config.yaml
train_examples: 97500
crop_scale_min: 1
norm: "layernorm"
fused_qkv: true
bias: "none"
layer_scale_init: 0.1
layers: 8
positions: "learned"
init: "torch_default"
residual_init: "zero_last"
beta1: 0.9
max_grad_norm: 3.0
epochs: 16.3
Rows from block 4 of a small masked image model, named by matrix and row number. Rows with one number belong to one neuron. Each number is 128 + 24 x the weight over its row's rms, rounded and kept within 0 to 255. All counts start at 0. Numbers have three digits each.
Before each neuron's rows are labels from the 100 images, of 14976, where the neuron reaches its highest value: "strongest on" is what is common among them. Only what is clearly more common there than usual is listed. The data: flat shapes of many kinds, plain or patterned, on busy backdrops. In brackets: how many of the 100.
# fc1: MLP up (model.blocks.4.mlp.fc1.weight, 768x192), inputs 0-95
# fc2: MLP down (model.blocks.4.mlp.fc2.weight, 192x768, transposed), outputs 0-95

strongest on: white shape (68); its colour: white (34)
fc1.165:161109150106140109135168166130130159104134104107109157107114139144152114104130168107142125127113115181124162138087134139130151167063106120087118153116096149123069129168135152118155139125117151121152116143138131131136108136155150100143153128158120129121110148162113126131091115104103086122
fc2.165:164139130142145123092105173097145118121126106171162124128186092146167105099107133122146119086140132144150102109158146124091124118152139116055140138155140139151118124139138127106104153165096115152108168104131142133126108145146117139100159095087120140114100129107163107086135121121113132102

strongest on: its colour: black (27)
fc1.293:090117081144126104119090098144101114126157126159160124171096138103103096138098150148161114129153128069120104133116142155109136126119113115137081142123128134114130119105144103110156139176120127137148138120116111114142168159133129121121090096111104141184138097102136135132116088114131059151
fc2.293:116099122170111171110103143140126129134116152150132150157113102119136114140135150161118136118151137096098140124106143178156113147160127159137066163125159148173155138092156101120162165146143132135146117124171135132202106143143078135161104132122142131133140170125167115116122126150166152140

strongest on: orange shape (76); its colour: orange (28)
fc1.517:122125157107059123107119109161158137132169127154129130135137147133110089143121146127138107097134156080086098160149104094142143136106161139155106143115114176141134113139130130094126144121103164116157131135122125112105100117128113140138131142118130155141122144117137099127109117101085107136
fc2.517:110118121123145108110100140094111094139147134152148167172145098157117117122126132119166131121122127163122107141130153126124140084126139112079102158163101150119134154137097148110150102128139130125103133151119103138106120141108165121124121129124102100099107125112114115163139137136171184105

strongest on: purple shape (52); blue shape (46)
fc1.570:162127110123073079137134090168113176129134123111123105083127182141147104103115132142101126131102148118110102159093151148141130136086153144170144130118116138069131080136149169104138172111115129132185111126167099153121141121111097111173143106117082157172105126116171124122131140129073118156
fc2.570:155137138135108162165118109104113134121142085110146129118117133128070121122127153160118098136160129157132150102145127137146118115187171107114114145127105126092163111108137125153102098120120098093154148155123136092126132161134147087151147167150191167132083111093139107097136152178115126106

strongest on: purple shape (45)
fc1.320:132134115143094046115148115150112152098146081140142180134112119118103143152150082111082124097133088137147159122108085112109107147134124104159131119142090172128109129147121147090133162131080126102173114135099154130089138130157146098150140109099120180169106129139164133139178133099106106137
fc2.320:094137123150154147103138135096136110141147138094109076176140155158116141100142136127161129165137103120116130120150134156180133151169123077106136093114152108111154092127099134100135112127125144142128118121122112125131165120158096129179136121135129163131146165153139146136142138119145100086

strongest on: yellow shape (58); its colour: yellow (31)
fc1.158:134139142114144097116138121122127109164138137109122132135087133143073149102094112134147087099115160150135094168122100129106129166133109119134155147152114117133165127145129116143155147113125154117159144113179110143153138103132136119160165178132130140130159122160153095155117143139152119150
fc2.158:092132134108140130111167138127141143104106181132091086091074129142134171147147117120152136164133120124184138119184113115160106106120089160104159115165149093162121118124132116147188123137134101060108129103090088180136127123117142159142135153148132119129107133103139104168185152124095134106

strongest on: white shape (51); its colour: white (26)
fc1.229:108125104093129077125113121166147132131166128100137142061107127153127098140119147155125099106109148166094125179121123104153065149123147118097128147137127092152153093142111135115143146092146135107155112147123120110172063128102139145102147099155132147147129117098149164143095175104095109139
fc2.229:138070170144113097113118167116130128122125117124137106151104120144157144131157130101127100143122120115149107145144109081147143100114122078096135155152123126143163157176154151098096154134112148170125150108129105157082154116111146140121122143137080135124153168157129102113128099178116116109

strongest on: red shape (88); its colour: red (50)
fc1.748:153135152135093129131137176146123134131099099118130154108127160120130133133083160115137117117120132105146115111097097156149129149138170122152117144141124131088113084128130134110174146114121164109138131112117095134105171092103149134153150101099189099144149141120121125143097142094103116090
fc2.748:150163142148116111142149113121122128118104111164106108119105116100138119078153176119112143144117103157151136136181131102161128127057158146127200132109109131106122100135153138143069111135151121120122137140126163128139118126118164141097124135112110172120136082132131139113153129096134119118

strongest on: purple shape (95); its colour: purple (55)
fc1.321:089130105167112147163154122153109170089146137129169120155131149070119085159129124100193096133095128149132103104095101141134123152152096151125118141109126149113121131159117120112147134083108149134114113115148130124102168120162126140136099090158162083137136112090082127117150074105128166152
fc2.321:164141141143099079136193153094142098137142154147111114159112215152117154125146130150182111161166144132100141102111146104114129085155124144123138147156118145140112134149151132125164133118123079120131123144139121138110114135125124154122149164124133127129110139148175157152114137115118079125

strongest on: teal shape (78); its colour: teal (28)
fc1.269:157126094119132096129159158118140142140159146127125130062103152144133104094061142146111116108098156104139037130134121149122100152129142117110093103132067135103123115122105130144130134095131159125127132110091105137116143137163099118161143132134129149124094098095118121128108159121115108139
fc2.269:107060146103125150139107139109137172106134140119109130102114147137100122136151163121153122128117159142148114153110146107101103093154157156089164128134147162116152126153130131149105096106129139113132087062138143115099147138112176091121105123102106124098106132124133139164104136119157131132

strongest on: purple shape (56); its colour: purple (30)
fc1.510:112093137131081100144122116152138138121146109089125143101140142097123113132091136155153107134141163144145123181141048128159156144113139142087105140143103129133144109158134131138137132125125135096109133157154146129102140152088131152119131081149153140145167126134136102159097126097132114161
fc2.510:116111105117111116125131118151134144132123125150128125109115131097133114158138106096112095160106133111181167148095153131078118115098085104175068144119100095124151155167090128121171130137129161173084120105139107172107105142109123140103105128115140096117116118122116144152115174137106108125

strongest on: white shape (54); its colour: white (25)
fc1.125:073158087092110132112163084086168111126134154140139101156131120168121163136133093116167125126108133153095114140095174142138129141168154135141096108137113109142128101133165136094106165143142086124100176117137108154143127136113152129137102122126120125153129150164106130120140116179139145121
fc2.125:112101135077132117120142139137118145147136135110055097122146130098131114107127142117132145136179113137152158157127097107137126127108133154147136149114121087160046131117106147189094097122125144133136176141111117178146112148092121098134156132135133138087102137139132117111114209151117121132

strongest on: teal shape (64); green shape (54); its colour: teal (35)
fc1.647:144103118157100107135143120124151098121134120096130157138125122123111113101104153138132147127101166115131176107148143192084120176182169143151111090139119120107156103180106103127130174119105167109119168122116099143131145091158111133161112153122106128099151144140131136153087164115148108138
fc2.647:122127118153128174128082147142157141162143128136114100123140122171120135110100163113085084131116134167159133077154126128155144193124153145138120128121126146122142109143089130128120083161104116116164138139152139114126131146151140148134131169149160140149097134131098073097100082152167142126

strongest on: red shape (63); its colour: red (29)
fc1.498:123130134150068134132114141155161125126152128133142124090117157111120120146111161167090119129119115154126120130111131122166148165162113154159140147148146109118153107180131096116152133074112132100078162070089145134112092121121124137177103130126129122132113108085061138152130103119121113172
fc2.498:134119135119106126129086098118155147132183154178111142143085124148116115103144153125102129127106152129143134140137152148132158112136139111109111161146104117094140143121091135160091092089106140118107113115141161104086123151109133151129117158100138115100109160104108100125094109147153107095

strongest on: blue shape (93); its colour: blue (40)
fc1.312:142140134108149106109142125172092165153158110090122137099132158127165094136141105150132096131121175114112065139109084101138128154126197113114106103127183140175120152126126152121165145112137107117135129137109167143156132146133145127177133129169110194116108097112103137142098139117118133168
fc2.312:141111146089191083157110067152139134109107097165147120127124141129178128124131146130141118146154118135117116158082155145090118151127138061126117160138111121122124103134149132128111138098116097152112156126158109160107101106088116139154131110119097114162153156129153104129109152108115117121

strongest on: its colour: white (26)
fc1.276:153113156111086090167113095152086140113166087135117142088142105136133148108161109151115125109137141142123115121123083114106134135188116132116115126130141116131100061158141162138141138114137099133091140088163106135088130115113109125121131101101155180111139158143177144127173178127135103149
fc2.276:121146096152085119119100108145162105144172115122106133150112146147082120126138136151103100146120145164133123129100166146114101138082106122152145173101110136109123102132110124117106071156084159155122121127128156077130133091121154122149126117142098127137117148082098072102061099136130168086

strongest on: purple shape (46); red shape (45)
fc1.445:185156142150142129115109119131125147123134110127124160146139135101104075136112090141114095164142180173129116132116089133122104113150126073124143153114122117150139102154117125122137115128138172136108157135077151123138136079116123127147113116131098106159090123112116147117133129132105124185
fc2.445:134135134156111118129137129120151105128169134085138093129114152132160123148127085118153126127116068084128129147151145108170147172124136171100119187090102155144117133118111130143170151079119110138131176115133111092107139154136112122120137161121129109075097125137147128124103106111130140095

strongest on: black shape (56); its colour: black (30)
fc1.632:116156129142121107138107118125125090125132179153141152089107135114069098115123135143127101100138118117138126148147100127117108152142141115160157127157110161120125146139121125146112141098113119092175116131129100148131142156114090175159159137105127173153120083124143150166126120150128121098
fc2.632:185115087148098138129123121118134146101123114134152158082134141153122134115163134100106118149116154104078125158131156115153131152130130158122153131082130170167147163140167108123084110142106104127127144147142181164119138116139138137160177114179117141154138157147155160102154146134131162134

strongest on: teal shape (47); its colour: teal (29)
fc1.336:139117138120140039151137142156119135149140108144118131119137123142137102135139149141136147086122161141120108178152097125145115151069100134117156111124107122139140111104095168141149131123088105138162067095132150125148156144077122127121186169136118110163124094135159107121158169112108133108
fc2.336:113179106138136161133119128137119153111148148115088133099108204147091097137097120154143108164114143129132188110090121122135153097194101134111130127167194161144133136107093151138133099130116124128154103100101169080211128139124148139147143137125126145162110128085127138132161095157148164130

strongest on: orange shape (46); yellow shape (46)
fc1.753:151137111135156134106113095121145102145148160098174130117165142120127138118086196143103161098138106156105092138174108161069134154147133128154133126140107117105126107143112133145169135118138135118162146066147092116158113135151157107100143115133112106113094127167127140125107128124111120075
fc2.753:157110126119133118115138083117093127106103090152076163121126087115171148101095124121090144168084112108134121113102105132121104118118122168130103127130133091182150158120125106125146128116171153124137160144105138108111126130072071140145153159099158120129143122132113146148174116104134141143

strongest on: teal shape (58); green shape (58); its colour: green (29)
fc1.532:111120131123151088148133099100139123143091106131099150115110154136123112129116127115107115106132157118117115140168114135088117104123125094091097159102131147125109131113070169152162109123105128153119176158111143175125147156147128152124115157115065099118117136125101141112084137122077121108
fc2.532:154099148160132123140141088136101081140170090117142170161127112147132158114131134163158112141134133107122106162110075128181062110133128165125156098119146109134131131132150083115085145095124123096122104175147149133104122148110126107114129137128112114090104142135151142103127156128087143128

strongest on: purple shape (88); its colour: purple (48)
fc1.250:101100154138155138133099138150088181140142147106149160089111147122147125119065106110130096150139070125152148107119140089132124126074127134119132119132141120125106066078110145137120113148134120122117133111111129138129105183134176155145143085146146126158115133161114104125078117125120140145
fc2.250:161140135100111073151147140152159133131155154160127129166134133118131121096123078159154132118153153103088142177121161157124115108125095153134098162144154094099161138115174135157162132110143144116167118103139152129141138116137111153120067101152110132109144123085123155117135131114151115139

strongest on: pink shape (55)
fc1.354:119105182102127121120138165110109163143109136062167150073145133103129128146097157154103144171111088162107115145146147089115145124096096128140149166127143098128138112135170155152129157116132146130144122116063115123126064157084127150111124112143105140120161106108128101111119158130089125073
fc2.354:140149126110146132164141147117136088095105129129103146110118142140124127122140134092128124165167118083093143087134136074153156131139144135137100106130099119111119127140132107144149075138114165116145109116133120126169116127128117076113165141149102092125105107116105175147149104073099088158

strongest on: white shape (50)
fc1.366:134165120120105091149107136139108138113103137132135140111123117129110082112123147153118135103116116149115178147117086134072144140118154121117119171120085194115127094146123132115069156107118145130137115152127070136087154107189120142143133113127075166135090132135136150132124120122111119158
fc2.366:120092121097107135112091115112123101132127070161158147119166085121110155126147099109103143131136124087134100116147078106095103144132156169125174132114132083099129122104117115145084129116160180077139134128089089141132149154148113130090175131180160125073168111149148134120139173134146121190

strongest on: black shape (46); its colour: black (25)
fc1.285:124126109151148137117090156156120129137133106122089132088130173109124120148128121109140158108156152136100108121189117160126108150152105118136036164159087118133139089125157166134137104123078157093137154141110109166136128111128150125095105101140136114150133119118122125165119111119125137138
fc2.285:104104163129129175118119107102129107097115147131186117123125111112115151138106099146116140126105117151118115132077148139141134135131132171112155154121137124138140112145099093154125106127160090127107111122119107119154179125173119115141116121119101147103102134165140097117094110164116119135

strongest on: white shape (57); its colour: white (25)
fc1.181:159158165107140128087123141132114120144130171151145134136147138141081112128106161161115155138097145130114146132127093126085114174145147120139110138161102124092147092120124113119151166097137131088127137115114088113149134140169128107151132165153121138120115142196169168146127147129071129120
fc2.181:099135135148152129126174142165143134120152096148108138144140073143165160144120185098160155117134148079117094129137136147114127152086137123110155075096136092137139076131127094126159102115149200154117129108129146089148125139125130130096123158164094144097142123143124133117155155146149182167

strongest on: pink shape (58); white shape (44); its colour: pink (33)
fc1.590:121114127110140164140111152075159154160176123128131089113080150154125112110134122153144082140109139127126102145121150144141204129117150116123104164122105152115123095102153087098113133125122166123165125102167134118092122096140110147128157164126117138112114149124133171134137118085108091127
fc2.590:143078123118097117136126094124169109145120144149165133126163132078118137105158160091083110126155113140090122122189163120100123151097157121170097135119087149096098089173142132133113145155091101128126168117115134149099108158118141139133134173113146136160113115109111161121118076136129132156

strongest on: orange shape (45)
fc1.392:151137182148133111122128213090087148133138120156135118103107153118141160188125145117052090135113175133168121144113081124142125124154141108128095114128127118126137116114154145108139142117111149117159129130117126113134109099124137169116128138126116140159083149125144122129108101100071117126
fc2.392:134161097100121149150144093138114179119134137134138143109141144104127115143125118135139162137166134163092132149168132117133109126143137126110138104143175120136103116131114153162101141077116081133142150137107094128135170168147076139139111120122143131120118065082124189132149111077107115128

strongest on: teal shape (49); its colour: teal (27)
fc1.176:123102128135090078129135080148124121132128141119150147126113117104102100120122178182123099151126134106110180177098138141117124132076095143140140111116081157091113129166113103145151109170125124127136112182102072117152108150138142148154121090130115140136111084129170142125084119101090114083
fc2.176:148098129098107150125120111148095150113153099126127121146159069143170123117136143105112124149118105121123106155130158172144138162094092113118165104133121107134140116155112085129099125100099171129119138137183134119158144081152117175142131158141167125107120133117077128160131147108085124138

strongest on: black shape (57); its colour: black (33)
fc1.349:144148143133142135125117129127101097136130142184154121157089163126103131106085115164153122145144100073118104112102096157104143125122152140129128158111116132150130160121163125124121127168106151143176129128105060115145174127106147143129130126129154095137121083093146137110108124121116077109
fc2.349:097105115167110118090110118094140088116159170134136150140105126146113127165151088121115088149121128107177100122121123157172130149155138111165113145094146146098150115139120108141108097124162115145132105108127150088148130120151148151165114098161123161140122155121160170079159107142167186118

strongest on: its colour: black (25)
fc1.289:134102151124129136132116124129156150128132065128158113081121151120112076114109135183129114079130161111105114151143122179154102146106116101142120125146102114093093133149141162127117133135097158103146123168121132129168102120179151126101154153131164117144107115135107144153121110099131127132
fc2.289:129179180141132128142120103135108121097155180140084121123159155106111053148141103115154111121150130166112185134105139143090124134145083149124134155146190150136139094150098120133155126125120145141114131083146132147154102109115157120109132083167099115126092131112122100126149161145106174155

strongest on: its colour: black (26)
fc1.438:128139126119128121127151119140142126141146142155131160132129115124129094129087136135143108091129147141124116143124135137158129160126121062122092148138117143103116115109156140115107125109107173114154130156117127130124139157102120107137138156139172119160141124129180118133079142105134113095
fc2.438:113108122124130126126166116104136124158146130120165192127124104122160168148129101100092138163130141109113121166108171133152096115134151155122146144145106107151124127190130123144161128168145113108107101119150131123080134125126143143092108079169155132101144127142151089078140129147108173152

strongest on: pink shape (67); its colour: pink (32)
fc1.544:085144176155106108098175107129143150109149128117168161109129125174097120152118111125127156090125130148106092129139125130146097161127143102124124084150097129144136116129108155102147190090126155093179114150119066162142133155139125106147137127129128118127134111124178123162105160111086120099
fc2.544:136115129136117148126113091123137108119169129156134137125139134079106147126125124149126115108153127114154120108105139176075136134121159150182111151107098130136119156093116130129129123153115122115138102163153110146125113169131092160114126119097168186145156164125138103127135135095123140124

strongest on: yellow shape (73); its colour: yellow (29)
fc1.593:120117150078134094184110130129135130151200147159127105122097144150096129117116136161123099102112123138147118144125134145146132155114162100098113162130119165123120109126112099087150112119117133112162141197128074134142146090170156115141162171140092118123156145136112096141086123154106106141
fc2.593:156113128111149127165106140139163142124130123086130137146127100133081152142108094148151143117153093108157089103140123124142115085121149145129150142144156082158127110156145118139122140081117140139104181105101137154131129161150110145142149125071126168112104121056130153136161100157138118117

strongest on: pink shape (61); its colour: pink (27)
fc1.689:127152167119102094107124101153135123138131091129114106064111166142092145137137139098099124121120141127128101142083069148110119128134133057138112174118089121122130137150087118097153132087121139128142145127145081136187136120136127148127094109141068118128113161112131140129081151134082080127
fc2.689:118123111151147107127099112171108177128089087112103135145103115142116100129128184152111144138131126138160123155097102149141111167131166089132161109115146142165119166119160121101084126149111081125129166129126144154124110104095112126144164104136109129172088177144146096109145141158142141088

strongest on: green shape (83); its colour: green (39)
fc1.561:108159096116141107115138140099153091147121141129116098179105099179123167103158172094067141099083108097132119173154136110123156149100146118140130095140104155114160152113130137164126172137172142126139101133166137129166161162167133112093103173108134148078164120183190123128117141155121149097
fc2.561:172156133104112064142119178132111132145156144116123150084109167107117089127141131125063115162169112173119118158051088106109129144150107138112145133134107195111101140123135113101151149114114132115134140111156101120142140124105166140124128118142122136162095132085133092124132120143115111168

strongest on: yellow shape (63)
fc1.705:145130102124143149112129106107150111083130132134115115139072128190105119130146108146104122097122136086114107134144109118152156141144171156137146132132102154143112141152117138072129125172132105115132122108123152158150150121131133134150144156131125112161170129148114174122121156106109088169
fc2.705:105131119101135101150127146150143168113117136113143149122164138110130116119093076120125148132142098168131119144139148107173065108115122121152151114129156139169116146103099136160147136077141141112137131128105135122097142139123128080155140111115171134079100131130119159155111162113092092063

strongest on: black shape (45)
fc1.600:131138112128129088140143158161130117092140118125128114093127164138110065150112098153079095093134143134093120091140148176095123135123124115166120167127134130154122124113120147119151132119109173111179106096076097138175123122111142153155108123129103153110125133107139112139116121128083096144
fc2.600:140097134079144138148142089130166140124072119110139101118147144138123123069146153120095139131151163196095110162134139143101131124116124152195167097110158130202136110159122153137110113102122126157133124126116122145097110144113118129145136173172101096129133149100125159134122119144122124124

strongest on: teal shape (92); its colour: teal (58)
fc1.576:103122102141139091135125176173169114129181142140114140141113127104107100157107126152144118130103106139083102132128108136128114152094146131136114150138161140159140158093128154109111153097106157106145107144086119133090146131152143173127122148143105125129132111180113099141121112127124108150
fc2.576:108109090130141152142145164073122151116118128145108097101106137131140121061158110120167129110152121111096141159167105133112119089138140105166111121150143106122112144110105143150123099122106149112131107152134129120157132140116078084139128064141133125139133150170132159120097156106113119152

strongest on: white shape (71); its colour: white (37)
fc1.676:132128141132136060101180084124168133092149153162107139111115124133139109109134121134155097127111109122121140176115124128136073157146118133152129090123092159120129146125139124100161147122133127123127158096114110101148129133136116102156141153129160112127108156164135114124108128130090114141
fc2.676:148144092142098099120075119148146107129164110144082121156111138158107147147143100161100132116087124114141104129101154161168150118123100089071132123143106123109104132137081098137070131176113093168122104125127147116127114087102134113146115139103166133109109148101115141151103128161111133130

strongest on: pink shape (58); its colour: pink (33)
fc1.267:174150169074135116147149147109115187108133113139161127133099143132095077081120119155115134153100140136132114132134105137104115173137120133132078135152121120103140134111140145100157142119123145099129116126125126121095120113102132133145133080132171174117112142146151115144148149150121144164
fc2.267:101138104127162132118130153103122105141117112112137092126116093134137153141140104126125098115113153119152109136113140091116137091141108111133168128140147097134144104170146108102128133158099147171092150149153121104117138109125106152133127101125152104140163118134097190115176127122088082124

strongest on: orange shape (50); frame (35); ring (35)
fc1.722:100112130130081167114074124121138141137140113143146149142161121124109109131072142188129134093149135110149149117165156138112123142146105126152116121139135145134173124120149119117136177152117127122092186146173113115129115154141168103127110145139127096127079147128117146126158142121092158140
fc2.722:154137170156158124156141158127095130182124127135109079119166160127156088139118154144173102108155122126120131139091136178125142128151128135057111079153123122102139131128126144109135164128134136129155134097168115151180134100132103159148134133132114146102159130115118124126153184134086130196

strongest on: black shape (60); its colour: black (29)
fc1.295:116117158133125085156127161133166144144135136148133143102099151096112094145104138128118116144139140159122123135140146127106144108142106143136079142095141134122098107081132106133148169086116131147157122109116115121150133153102119131143140127118175136142114090110165157131133136119072080145
fc2.295:160181157143148133123132131130143119142104114137094163130140124137062119122136138113093116106132106141117131087101106188149097076139128125160118118131129109101116142132129121147093033127139138108077126129163126132117113129155127153132123157162132132123142130109142135151120130176120175138

strongest on: yellow shape (88); its colour: yellow (41)
fc1.483:136113150088106073131106136111125115112112161144113154115141091173132158109105093139115145134144102118125119170074099109159110145122164116127130180126113129131111142114110140113100120105133127131161145136113114153155130111109107128193131167131143154166123147161128107132126180117107110150
fc2.483:147115114100100098138115165131143144141107083177155146137085133110106120169133053114143144127122112113151143126114121135118152126150126140117162151116136119152149117088153127125108098154146105131121103134129132121083176164096133082118080138113117128133128113085165161143170113136129141099

strongest on: green shape (94); its colour: green (46)
fc1.104:176123117137081123163105100097151113138149124100075142128128135122103110083094128137104143099150167162181099160175086157107114130110109134123134075138128120108104085129170087145157136091110147123142122129115104105116164134120127103119126141115123156134140108147135115139124153080116122106
fc2.104:179125137135106144143145130154097149167094080121152133091098098097106115104122157150078138126110120164154135132080106141130103142178145171140142093127140125137105135115114135132111114124174181110145140138163137120121112142166098148139135090127150107133141111123107074130133127135152163133

strongest on: brown shape (47); ring (35)
fc1.53:088126089132126113156076130132146115144142122128154117128136124137124095137096183142070101120151087143077128110144102142099118138130090167100099159138119135133122135093101089123110163129117138110130151118110119115109135118165132125124096151132155093111139131131163139146117131116091101140
fc2.53:159145089138116099109099101161102120129115135107128141165151162138082095057119111122130173112136091097095083145140162135143109149140134147150136097090147143131153113131131074116130124105142107126144135149193156141095170102132111134138145130133085128096140117123173135122127161100088128143

strongest on: blue shape (63); its colour: blue (38)
fc1.273:146155120114107096157156154136111141173127091108128133104121106128112113079084128146124122147138118109153158107101136095129077141124134116129170145128138151137119135113142120152132154157124133115101086181114111100147146145172132111173170117173158143135142124153142157140104137121156112112
fc2.273:145111100085149158133147133113186119142122117137180150170152135118083135097124121125123106137121130147134104131149106165096117133120137148138144134119108127114146085140079126141130140148151158133132162102175117182128161112120063130109159129124150122117148124131097149116173133158136125163

strongest on: frame (34)
fc1.388:117146112151130108118130196133096123145136147157167108147133109129143148095127078165136120105145171117121089113118082153120147122133145178123087116120141149113098090107140130136142124081110149131161083134149108125123108130126127091099188115108137181082114096124124190128133110107149116106
fc2.388:124115150146125134165131139101142131115128122115096141127155132128123132159100148156150133154100093121124126112162140118072127132119156158176148098170127123139124069067058090119114144146169117121167111100114132170127112112133150131125139100114137128102103140165093110127155160097117116164